config.yaml
horizontal_flip: true
text_encoder_inner_norm: false
adamw_lr_other_params: 0.0015
weight_decay: 0.07
Rows from block 7 of the image encoder of a small contrastive image-text model, named by matrix and row number. Rows with one number belong to one neuron. Each number is 128 + 24 x the weight over its row's rms, rounded and kept within 0 to 255. All counts start at 0. Numbers have three digits each.
After each neuron's rows are labels from the 100 images, of 14976, where the neuron reaches its highest value: "colour at peak" is the nearest of a few named colours to the mean colour under the peak. Only what is clearly more common there than usual is listed. The data: single toy objects rendered from many sides on busy backdrops.
# fc1: MLP up (encoder.blocks.7.mlp.fc1.weight, 768x256), inputs 0-127
# fc2: MLP down (encoder.blocks.7.mlp.fc2.weight, 256x768, transposed), outputs 0-127

fc1.257:128128181128144152128198128128128128128128128128128065058128096128080128128128128128128128128145128128128128128128128128128128056128069128128102128128086128121128128128066099128128128128127128196128128081128128128119128128020128129128128128170128128128128128089128128128128128128128128128128128185128128128099128067128128132128128128128128128128160128199091128128128128210128103128128
fc2.257:128128128149128082128128128128128128102065128128128128128087128101128128128168128128128128128128128128133128128092128165128096128128128128128128128128128101128128128095128128128035051148078128128128099128100054255128128128128162128117128091128128128208128229128128186128128128128117078128128128128128128128128128128128128128128128128116128128128128128128112094128128128128128128128128
colour at peak: black

fc1.212:128128128086141128128128128128128128128128141128156213128128113128128128141128128128057128145128129128128128128128128102128084128128128128128111128128128190128128128128128128128128128128145128139128128128161128169128128128128128128128128128128128159092128128070097124128162051128128128128128128128128128128128128079117128177179184128128128128179128128055128087082128128128128128072153
fc2.212:166137128179157128128128128074128128128176103103128128128128128061128116155128136128128128141128128128128128128128086128182128090128128128128128128096128063128128128128151120115128128086128128128128128128208128128128085154128128147128185128214128128094128168140128128089128128103150095158128128128128050128155128128128151128128128128148128166150128128128128128128128174128056174128076
colour at peak: black

fc1.219:128128128128200128128196128128180152128128169128150128128046128128128148166128107128128128132128154146167128128128128157128128128128128128128128097128128155182128128128128128128114111128128163150128148128128084128128128184128128114089188128168073128128128128128128105128128128128128128128170128128128097128151128128128128212128165128128112128128079128128128128128128125170128128076128
fc2.219:145128128097128184128128196075128128110070128128128073138128128175051113128128049139128128109128128098128128128128128087128128128121161164128128152155128128128160228128128128128128111128130100128128128128128128128160105079146210128128128128128128128128128128128158097128161128189128097128109128187136128128147128128128128128128128173128128128083128195128159128128128174087128093103091
colour at peak: black

fc1.129:165128128128128128128102128111128168128128128128128063128128109105128151128128154064128128128128091128128128128128183128128128108128174128150171128128128128128128128093118145089088128128155106133128117196128128128128128128128128128128086128128128128128128128081128165128128128128128128128153128153128128128128147128166088128175128128103128127156166128128128128128176157128110071128091
fc2.129:128128128091128060128168128128102128147116167160075128128128128078105128089128128128128169128128162085128081128128128128128128128128177088179136128128067081128146179128099128128154128128154138128128128128128176128094090145128128128128128128154128128128225128159078128128128128106128084128128099182128096159128128111128076128128171128151071128128128128128128128070128128128128128143144
colour at peak: brown

fc1.152:101146068128084121128128200128128128128128128096160128158128128128128174113081128128128118128128128147128128128128177128140128103128108128128128105128128128128128150190128069128128099161128178128128128128128128128128128093055128128185126128176128073128128128128128128128145128128128128128101128128128128128152128128128128128128163114158128128154128128128128106128128096155176146090128
fc2.152:128128128128088128159128163110098128144069167128128062128186128157128091181128109111128128128128128128128153128205128128170128128128207128128128164128128144128068128128149128128128128120128128128102128128128137128128140111128128128128128128128128078128128128128128128052152128128128128117128128128128128128165128128128152128177136107139128067128128090087156128128128128128128128102128
colour at peak: grey

fc1.520:156093128063128054128128128128128091178128128111128128128128064128128128128128128107128128128096128128206128128057128078128146128128128128128128128128105114147128187165128068128128128166128128128128128152128159128128128128128128128128128128145118166128186128128128147128159128194155080142109128128164128128103055144128128128128205094077149110128128128128128128148128112128095128172128
fc2.520:128128128128128128128128128101128128089128128175128167128128128128128128128128175113128128077128128095128128093117158128128155077070128128128169128128081162128128128128128081128128128128128128128128128086128174128128145128128120128128128128077128201128128128128142128128191151128128128159128128128128128089128128128140128219128135128128128128128185128128128128128087128128153066168128
colour at peak: brown

fc1.1:128128128128071128128095086128128128128128087128206128147128128128173128128128128128183128093128128128128087128165118190106128128128128128128128128144128097128128063128146128054189128128128128183128167128128128096170128160128138121128128128113108128128128128128104128128170128169128114174097091192128128192128128128157100171128128128128128092124128128128128171128094092128128128128128
fc2.1:128128128128128105191128128128134128178139070128168128114128170128070128115128128128128128128128128128102108128128100128162109113113128079149128128139128128128095128128151128128185095128111167169128128128128128128148128132161128112108128048128128204128128128128118128128128118128168118079128128092128128193085180128128128128128128128094128128128128128078167128128128128128091074128128
colour at peak: brown

fc1.654:128128128128128210097128036128128128128128163185128128128128128103067128128128128102128176128172094128128132128128093128128128128157150128128128128128128128128155128160097128165128108128103080128171128128201096128128119105126101128147128128128128128128128113128105128128128128128128128163172128128092128128128128128111128086128128128128128128128170101128128128128093128128174128128128
fc2.654:128128076139090128072128061128128128128128158128128128128128128100128128128128165128161119080128068178128099128098128128128107128057128128128128162128128101165128128128128077128128128160074128128128128128077128128128176081128103128128164128095128128128177128176092128128180128128128128128128110128128128128125169107128178115138128109069136128145128128128128175128128128128119128128128
colour at peak: blue

fc1.288:128128128105128128128128128128128128128128128128128128128111076128079128190175128128128128193128128128128128128128101128128128128128128128128225042128128128128128085128128128181128128128128128173128128128128128128079089128128174128128128128128128075128128144128128085088128113162128128084128109079128146099128128128128128128128128184163128128128174128128128128136128070179128138128128
fc2.288:128128162128190128104128088128128128086128128128127128167128128128128128064128128128084190128171128146128128077128128188128128128060128128128152128128106128128186128104155079128128128128128128128126128128128128128128128129128128128128128156180128174128128128128128128080128128128128127128128153153128128128128163084098128183128128128156128112222128098128128128128128128090128128125076
colour at peak: grey

fc1.629:128128128184128128128174157101128128160128128173128128114184128128105128128128128195128128128128128128128128128191084128128128128181094175128128128128128128128090128128178128128128128128128128136105128128111111128128128128128128183128128105128097128128128187128128128128172131184128128096058109128128128088128114128128094128162128128128046079128067180214128128154128128128128128128111
fc2.629:128128128159128128128128128128155162128128128128128128128128128112128128128088100128128098056164128128128128128128128128128128128185128128064157090128128128128128128128128128175073128128145128128098128128128120128128128144128167181056136128128128166128128128128160128088166128128128128128170167167074128128136128175128160128192128128065102128128128091128128128128179128060128128105128
colour at peak: grey

fc1.347:128128128162128190182128128128128158128128128128128128099128128128128167128128107128089128128128148126054128128128128128085128097128128174085128128179128128176218086128128186091157128128128084185177128128128128109128128128077077128081128128128062154106128128121164128120128128128179128128128128128128104128101128128128128128128128128128091128181128128128128128128128128149128128128128
fc2.347:128128128152128128128080106128128128109128128128128186147101128128136128157128128154128128128078128128128128128190128128128093128128075128128128192101128128128128080128128128128128128088128128128128128128074128128128162128128110081128128103098168128128128128128088153068128128128195128128128128128128128128128128128128128128137168128128157128189083128126128151128128128128198128202128
colour at peak: green

fc1.210:102128128128112128092128086128128188149128150128078128128128128128128128169128128124128128103128128128130162128128195128191128128194128128128089128128128160128099128128128128128128080128200128128128128148158128118128067140128065128128110128128128128091128128082128152128074128128226128128128128128069128128194128128062128128128128128128090128128067159151128187128080128080128128128128
fc2.210:128128172128172128175128128128128128128131128128128128128216128128143185128105128128128128128128128177128151162094128128128128128128128128128168109128188068128128176128069128128128128125128080128128128128128128128128128128092128128128128135128128182128128128128076128128128128128105128128128128128128182128167128128128128128128100162128128128128128128128128128181128128128128128128128
colour at peak: green

fc1.667:128128128088128096128128128128128128128128128128128128128128128128128128171128128128128128128128128128128128128038128128128128128065128128158128128128128128128128128128128081159097128166128140128128049175128151128128128128128163128088156128168102092145128170103128128128131128172128242128128162128128128086190158055128128128128128128154128128128128143128128128128128128128128128128128
fc2.667:128128045128206128128128128128128178063128128128128128128128128172128128128128128128128108094128109171143128236128128128128128128128128128128089091128128128154153128128184173102128108109128128128128128169128128088128128128095067128128128128128128128128128128128160128128128128128128128128128128128128128182126128108145175102128128128196128128128128128128128128128128128128175128167116
colour at peak: green

fc1.321:128128163139118055138128088154128189128128128128112128128128128127128093128128128158158128128128173078076128128160128143128167114128128128176128128128128152128086128128128128128073128128111165128121128128128128128128177189128128128090134128167128128128091127196128128103178128128128128128121128140128128128128128128128128128128128128128128103118128084128128128128128128128173189128128
fc2.321:128128195128128098128128128114128128196128169177128128128071128128128111128128128128128138128128128128128128188128128146128128128128159128182128091128128128128128128128128128200128128128111128128128128199128128051166128128071123179128128177128128128128170128141097128128128128112142128128128128128128128121151128128176128128128128128128105128128128144175128128128128128128080128128168
colour at peak: brown

fc1.328:128128128128128128128128092128097128128128128128128128174128128128128128128037128138128171045082128128128128128084139128128187128128128128128128130128128098128128128128128128128128093094128109153128128128128128128128128182128106128128128128128128128128172146128128128128182128128128128157152128128128128110071128102128128195128128189128148145128165128185128092128128103128128128128128
fc2.328:128128128128128128128128094128128128128089128128128181073128039128160128128128120128128161128128128195128200128128128189086128128128128160185128128128128128128128128098128128128128128128128128128128089156128128128128128064128067128128128128128143128143128128128055128128177137128152218128128092110128128128166128128128128128200128128128128128128128072128108176128165128128160128128128
colour at peak: green

fc1.405:171128128128128128168128093128128128128128128027121128128128128128128128128174128128128128106117128077128123075128095086128184128128128197128128155174128128128200128128128128128097128128128185128128128128128164109128126128128128128114149128128128128128128128128128091128128128149159128128128128128128197145119128128128157140128183128128143128128128128128128080128198183128128152128128
fc2.405:120128128128128094099128176128128128128128128128128156128128128128128044128106087128083128128128128128128128128128128159128139097188128128073128128128128128137128128052128128128099128128128128128128128128167128100128128097128128128128147128128128068214116177096128128166128128077120128076128166128128128128128054086128103167142128128128083128128116128128128128128179128128128158080128
colour at peak: black

fc1.44:178128139128128128080128128112083128128128128077128115128128128128128162128128128128128128128128169130153128220128107110105128128128128186128128128128128113093160128128128128070128128128128153128128085128128128073173128153128128128128128128128128091128128096128128128166128128083128128128128128101128160088128171128128128128128128128128128128179128128128128128074128128128128180128128
fc2.44:176184128128128061095128128128128128128174059141060103187128128128128128128128128128128128128128169128128170128128128128128128128128128128064128128128083128128128156128128066128147118128128128094184128128128165106128125128128128128128128128128087128128185128128128128128128128104128128128128128175128171128128128128128128109128128128128055101125128128128128128128128128128128128128128
colour at peak: black

fc1.665:128093095128089128128128128128128128206128128163036105128128128103128128193107118128072191128128128149128128128094218128128128065128168128128128128128128185128168128128128128137122128128102128128128141128128128128128128128166081076128128167128128128101128128075128128128128128128128128128077128121107128128128128128128101128128128128104128128128166165169128088128128128128114222128128
fc2.665:106183183051128128128128128128128128128128206128128128128162095128128101128128128090128128128094128128152092128128169128128128128128064128128128128209128128095128128128128128128128161128165128112128128082128128128128128128101128128128128128128128128128128128147128128128128128128128128128128072128185096128128128103128128060076128128128128128128128128128128128128128128128128100128128
colour at peak: green

fc1.292:128128208128128128128110128128078104178168128128128128179128128128128082128128139128128128128165186108128069128128128128128135128095128109128128128128128128139128128067128128128128131128141128128128128097128128098128114128128168128193165128060128082120128128128128128128128128128195133128128128128128128128128128128128128128138128128128128032128128082077174089083128057128128168128072
fc2.292:128056150128128128075128128128128128128128079085128128166128128128128095128076128128128128128128128128128128128168085101169128128128128128128128128128128128196128128168128100128085128157128128102128128128164157128128128128128155128128089128128128117079128075157128065128088128066128085128128128179128128128128128128233128128128184128128128128128128128128128128128128128128128128128128
colour at peak: green

fc1.235:128128128128159128128128128128128128138128128128128128128089094128128128128156128128128128128199164128128071105128128094128128128128128128128089100128053128166128165152128128128128128128128128108128165073168128128151128128128089150128128128086128180128128128128223128128128167163128128085173128081128201128128128201128128128150094057128128100128128128128128128128172128128128128128128
fc2.235:128128192128066128128162128180098128232128128128170128128128134128078128128128094128128196106128128128128128128128128128098040128128128128128128128090128162128128128128128128128128128128128128128051128128128128128128128128150128128128128208128159127128128078196128128128049128128128128128128128128128128128128128128128128128128128128128161128128128102128145128128128181140186128170084
colour at peak: black

fc1.612:153128204128128128104128128128128128156128177128128128128128092128089128128128106085094128128128128128128107128128128128128099074128128128128128211128128115128128128128128128128111128128128128128128128128128128128128140128128128128128128128128128128128095128128128128128128079128128128128128078168128128128128128128128128128128128128128128110203128128128181070128152128128128128128128
fc2.612:048226128150128128186128128094128128177112128128128128123056128128128128128167128128163128128176128072128107047128069162128128128128128128128108084062128093128128128128128128128170128128128128128118128195171128128128128128128128128128128128128128128183128128128128128128128128100128128128128128175128121128060082128088069128128163128128128128128128181128128128128128128055060111128128
colour at peak: black

fc1.4:113120184128128128128128128128128128128128128128152128128092128128149158128167128128128128128128128128128128128190128190128128128128128128140128128128051128128128128171128128128128128128128128128128128128128128128128128128128128104128128128128128128128128128128128128128128128195128128128047072070128128128128128128128128128128128171128128128128161128128092128128128128128128128128128
fc2.4:128128128191128061128128128128128186128128128192128128128128128128128008097128163128128128128128128128128128128218128128128128128169128080158128128128124185128128128128128128128144128162139128128128128128128128128128128128128128108128128128128128128128128128200128128128128128128133128054128128128128128128192128128128128112128128128128128113128128128128128123128062128128128128128107
colour at peak: black

fc1.160:097128128092128128128128144199179128128128128128128128128128128112128128128197148128116128128183128198128197128155172091128128128128082094128128128128109128128141118128128106128128128128128128128128128093209128128133128128086098128128110157128128087103107128164092128128128128128128128128128128066128128128191128128128120128128128166128096128128128128128128148128165205140128128128149
fc2.160:088128128150128128128128128128098105146164128128128128128128128128128128128128121103128128128128128128128074128128128128155128128128128151128128128116128128179164128128128128080128128152128181167128128128070145128128085128128128128094128097128155079128128128068128128128128115128133128128128128128128177213128128128069093123087128128128128128128128128165128128128128059100128161128128
colour at peak: black

fc1.166:085162117128128128128128128128128080128128128128128176128052128128128102128158128128086128128128128128128128128128128128128128162128170128128128087187156128128128114128128128128175035128128128128056040128222206128128128128123128128115074128128100128165128128067128128128094128128128128128128128128128128144128128128128128128128128128128128128128128128128128128128128049128128128128128
fc2.166:201201128159128178198128128128111128128128128128128092169134190128128164190128128128128146128128128128128142091128128128122128128128128102128128128128128128128193128128106128052128128128128093076128128128128128128128069128109128128128128081085128128128085128128128128128128166128098128128128128128079172128128128165128128185128184128189128128088122128198128128128128146128128128128085
colour at peak: green

fc1.565:128128191087128128128128128128121128147128128128128128208128128128128143128128069141189128169128128194119128128128128107082128089128128160065128128188049128128128080106140128161128128128158077151128128153128128128128128128128128128128128221153128128128137128128128128128128128128128128128128128128128181128128128128128128073096128128117128128128128128128128128195128128063128128128128
fc2.565:128128128184128128128128128105128128128128128128076128157128128128207128128127128128128128188128128128128081144128128128128193128128128169117128181128128128128128179128086128128070149128093084128128128128078128128128089128128108128069128128128172112128128128128128128128079156128128108128128178111128128128128128128128092045128218150128128128128128128128128199128174128128128088064128
colour at peak: grey

fc1.415:128128128158128128177128128128128128189128128186096128085128128128137158128128128128128128128128128128128128180073181167128128128128128128150102182161128128128153128128128128128128128128128128128128166159128178188128128128128107128128128128128128187128096128128128128128181128128128128128128128128128128187128128154128175172128092128098166128111128175128113128207128128128128128128128
fc2.415:128128128104136128128070140128128128175182090128155128128128128128128076128098128128128128096167091128128172128128128200128128103128128128128094128128128128128107040128128128128128128128128128128143128128128128128128067128150128042128128161095128128128128128084128128128128128128128088128141128128179128128165064194147161135105128128121128128101121107128168156128128128173112128128128
colour at peak: green

fc1.548:128128128128128128128128161128128128128128073128128128188078128128128128060171041128128058128128167206155128164128100128128128128175138128120128168172101128154128128128128050128128128117092128177102128128128128135128107128128128128128120165128128128128128128128098113190128128182128128184128128128128128128128128077128128128128128128128128158124128215128128162128128128128128128128128
fc2.548:083158167149128128157163128128128128128110128112128128128128123128113128094128128198103128128173128182128190128128128122112128128128128155128168154128158110128128178077103172109128128092085128199128128128128163128128128128154128164160128114128147199184128128128128128128128128128128128128099128165128128128128128128128128128128128083128125128128167081128128128128128128128128078080128
colour at peak: black

fc1.245:128128128128128128107128128051128143128163128128128128128128128128096128128128128128128148128128141128128128128128158128128128128160128128128090128128128128128109179189128145128128128128111074128120165150128128128154080128128128128088128128128128128128128128128128139128128128128089128180128180128128128128128128128128109143128128152128128128080128128128128128128107128128160178128128
fc2.245:128128128128128128128128128128128082128128128128128102134087128128069128128128128171128128128069128128128128128128128180128128128128128128071128152128134128128128128074128128128128128128128128021128128128128128128128128128128128140108128128128128128192128128128128128166128066128128128128128128128128128128126128082128163192141210038128128128167172161128128193128128128128081128128128
colour at peak: brown

fc1.183:128176128160128128128128128128146128128128128128128170128113128128128128128128175128128167107128128128128128128128128079128128067128128128186128128128128128072128081128128128128164074181128128128171128128100128097154128155128128128128128020128128128128128128165128128128166144128128178128128128134128128128128149046128128132128128146128199128128128128128128128210167046146128128128128
fc2.183:128099079128159128128075128128080064128128159162093128128128128128128194128128128128116128148128155128128128135135170128128176128128128035128103128128128128153168186128128107102194128042128128065128112101128173209128128128128101128128128109128128128128128128128116128128128134128128079128150128128128107128128165128128128128128128128128127128128128128128128128128128128097144128089128
colour at peak: black

fc1.211:128191128128075142128128104128128101128128128092128186128108128128128128057108108084128128184186152128128057128128128128128176128128128069128128128128128128128128097193108128128094128115128128128128128162128128128128128128071075149101128196128128128128128071036128128196128082128177128161128128128128123128142074128128073128128128128128128177128128128128128128128128128128128128128174
fc2.211:128128128128130128128128144055128081128128128170128128128128159129128128128094073169128128128128128128128128199163128128128128128128128128128128128128128128111128128128128095167128055128128086128128128128151128128128128128128082128084167128159168128180128128128078128128128128055203128128128128191128128128128128128128128128128128066128128128128074128128147180128134056128128128128128
colour at peak: pink

fc1.345:088128128128128128101128128128128128128128128128128128109128072128124128128128155176128088084156128128128128146159128116128128128128128128178128128128128128128128128103128128128128128093128150128128128128128128128185128128128128128085131128128128128088128078128128128128128128064128107128128128128128128165110128128128128128128128184097128128164128128076128128153197170090128128128128
fc2.345:128067128128128128128128128128128128175128161128118128128128128128128089143128128163163136128128128128128066128154128128128128128128128128095128077128128119128060094128171128128084157128170172128128080128076128128099128076128167128150128128128128128128128128091128128128128128083128098128128182157094110128128128092128128072128128128062128128169084128101054128128128078128128128136194
colour at peak: grey

fc1.221:122128128128128128128128128128128095128128155128128128128033128186104179162079097098087128128096128128128209078010128096125128143128128128128128128128078128128137128128128128139128128128128157169128128128193128181176104128128128128128128071128128191128128128062128128128128128128148128128128128128128128113123128128128128128175128158172187128128122128128128128109128121128128128128171
fc2.221:128128056165128128128128171094154128128128128128167158128231128128118128128128075189128128128128128128108128128128128148128106128128128128128128142128169128166216128128128128128171098128128128181128128182128128128128128099104128128128128128128128128087128128128128128128128073128128128128128128128128081128128093128150128128128161145128158128064128128128128156128128128128172128128073
colour at peak: brown

fc1.583:128182128072128088128083128128182128128128151128128147128077103128128184128128128157128034128128128128128128128128128128128128100128128128107128128128128128128128128128128128128128128128178128179128128119221128128093128128128128128128128128157128128128127128146174128128151115128128176128128169128160128147187128128128128137192128128128153195128128128159157127128113128128180148128128
fc2.583:162128168128128128128128092128045128128128128128128128128128128128128086133128128088128065186128128128128128128128146128128128128128156118162128071128128115128128128174178128128111128159128128128118128161143128128128128082128128128099128096165128081110128073099128164098128128170128128128127128128128089175128128128126149128128128128128128166128128128128085128082128128110128057151069
colour at peak: brown

fc1.724:128128128128128128146128128076128128128128100128112128072075167223110117128128125094128128128128128102128128097146128193128128128128206128128128154128128128128128178162128170128151128173128128128128092128100128128128149128128064128128094128128157128109128128128105128128128128128128128168128128128128128128128128128128128099052128128128129128128128160128128192128106128128108128128166
fc2.724:128157078128128187175128113167096128133128145181128087149128134128116128128154128128066128156128128128128095144128128128174128128128190128128128128128128128087099128128128142128108128128103097128157084109128128128177128194074128022128128128165128094102079128128128128128128098128110183175128128128128128088139128128090128103096128128196128175144128128128128128096128128053128116128095
colour at peak: pink

fc1.46:128080128128111199128128128128100128109128128128128128128169075158133128128128128097128144128128128136198128128091095163128128128130128128128128128103128128128128164128128128128128128128128128140118128094121027128063146128108171128128128128095121128128117128182166128128128128128128128166128128192100128093183128128128128128128128128128087076128128128101104128077128075106167128128096
fc2.46:128128128156128111092119128208128128128107147128128128128079128128128128128190128128107169128128128128128056128128128128128128128097128128156128128128128128128109099175128094128128128128128128128128128142128099098178128166128145128128128165128081128084128067128128128195094134128128104058055176184128128128128115128152132128128105128128116170128178128128117128128128142128128128079128
colour at peak: brown

fc1.748:128128128128128128128128105127128128099102128111128128128128128128128128128128128128155089128128200128128190128128128128116128128128151142128128128128128128128128128107083128128128128145197128128128128128128095128128128161128128071119128128128190080128128181128209119128128128128128128128128128183128128128128089128128128128128167128098128128128108128060089205128069128128144128128128
fc2.748:128128128128108128164084128128101166128128128167170128128128128128105128128128157128178128128114102128185128128128128152128128095128073128092128128128128128128128076128170128128220128128128128142064128128128116163128090128128158104103128081199128128128128128128128109128128128128123128128128128128128128104077128148185158128128128128128128128128102128128067128128128128128128128162128
colour at peak: brown

fc1.369:128128128128128087128128128128128144128128128205128163128128128128184104128128128128128128128128128128187128128177063128119128128169128128128128081128128128128128128128128128128183128128128128179063175128128141128128128128128128163159128128128128085120128128183128128073106128128128092128128128128128128128128128198128128128128128155128128128128128094128170128135180128128128128128128
fc2.369:048172161108128128079170128128128173128128173090162140128128128128128128164128165128128077106128128128128112128154175128128128093162128070087128128128189128048128128160128128128128166128138128128128128128128102128128128128044172210128096188128128128095128189158128161128128128128095128128079128128091128128128121128157128127128110128128148128128128128111128128128106191128119142128128
colour at peak: grey

fc1.494:158098128128107128153128128128128096128128078128128114128126128128128128184128170128128128161128141128128128181128139128128168128174118110169128128128128128128126098128128195128128128128128128128128128167128128128128128128128128128128167128128092128128161128073128128203180128128138185128169128128128128128061128128128128169128071090128157083128128128128186143128128128165128128128128
fc2.494:128128128116128128094097187073128157128150128147109148128128128128128147169128128128160128128128128093128128128157128174071157128128128128128075093128074128155146128128114128128154128182128165128128128128128128091090128128128128128150071056128128128113098075128128128128128170091128168128128128128156160192190128172128126128128128128128128174128138075128094086128128128079128128095168
colour at peak: brown

fc1.663:140128049128128128128128128119090128088182128128128180128128128128128128128128128159128118128128108128128128128128163072128128128116166128128171128101228128128152151128087161114128156084128128156128128128128158166128128128126128178128128128100128128128128128128128128128100128104069128186182128163081128111128128128128128128143105128197089128101151128128128128128196128167128128128091
fc2.663:128128128128080128128128128128067082128128128128128128128096128155151128128128128128128128155128128128128128102128111128136128128128128128128128128091167192128128128128128128128128128128128128162128173185128128128124128071128090128128128152225103177027128128128128128149103128128128128108128128128128128128128128157128170108128128128112072128068073128151128128188128128128128156128164
colour at peak: grey

fc1.364:128128177128128128109168128128185128128094128128128128128128128171128168128128100128128128128128128128128128092081128128057128095128128128128128128128059128128128128128128128160145128128128128128128128175169128128164082128128128128128128128128128128128128128128128128128128128128128181069128128089128128113210128093128128128128185128151128128110128128128162128128098128128128128128128
fc2.364:128128065128163128167128128128128128128128128128128142128128128128128165128128128128128128128128128128128173128105008091176128128128128128128128180076128128121128202156128128096143108094128128128151128128204149128128128159151128136215109126128151128128128128128128128086140128163128128128128092128128128128181184065128107128128105128128128128128128038095128102128106128128128128128128
colour at peak: black

fc1.672:128128074228128223128174128128128106146096128128078128128145128169128128166128108128128150128109128128128128128128128128153153128164128167128128154156097128128094171128128153201128128128079128128128128128128147128174107128128092128128128128128149080128128128128128179100128128158160128128128146128128081105128063128128128128084091161128088128128128128172061128128128064128128128128182
fc2.672:087128088128144128128117128128128183128128128128128161128128128128128128077062128128076226128128128112128128128128142128128128128085128128188128099128160128177128128101128196128128128128128079128114119128170128128128128128128128128092128128128128128128128144128128128128128128128134128128128128128128068128128128128128128128128128128128128128130128128128113128105128152128090128128128
colour at peak: green

fc1.353:128128128128159183128128128128128128170128161128176163128128128128128111128085128128043128128128128155128069128181100128128128135128096128128089128109128128128128128128128128190143128128128128161128128068128128089128128128121128163128128128128163116112128169128096128128132128128128128074128128128099073128128128128128115128128177128178117128128128128144128038128128128128186128128163
fc2.353:128128128128128128128128097146167128128110197128093128128107128128128128128186128065114128128128105128128067128128128128128128128128128114128128128128128169128128157128128128087128073105128079128111132128114128128128128181128128128128128059128128128147180128128128128128128128128128128128140128086128128149128128128128100128128128151128148189170128165069128128128128128128128128128074
colour at peak: black

fc1.222:128128128184163128175195128169128128128128128128128167128128086128128081145074091128084128128128128128128128128128165180145128144128192154128128128128129146149128067128128128128128128128108089128128128128128128128128092128173128128128157128128128128128128128096045128128128151128128128128128230128106061128128128128128128086128128128128130128128128128145128092158128130128128128128128
fc2.222:128157128128129128102117128128128179101128144162126195128140128128128128128068128128128128183039128128058076128128100206128128175092128128128128128128128100128159128128128128128128128128128128128128128128094128128128128102128128128128128095128100128128128128128171128168128128075128048128128128114128128128186128104128128128128128128073128128128053155128128128128128150153188054169128
colour at peak: green

fc1.761:128128100128202128128128128128168107128128128128128128165128162128152128141128128100128128128174128128128150128128089128174128128128128128128188082166128145042140128149128128128128128128128128128031128128128098171128146128128128172128128164128128128128094128128128094115128128165128128129128128128160086096145128128128128146128128128128128128187128128128110174128128224128163128128128
fc2.761:128128128128128128106128161128077155173178164128128128128128128128128128128128128107128128128128128128128098053128075124149128070086128128128128075128128128128128128128128183085128128128128128128128128128128069128128128128095128128128128170143084128128128128128092061086128128138128128128128092128128095128128084117163128128128128128128195143128101081128128128128148128086128104128128
colour at peak: grey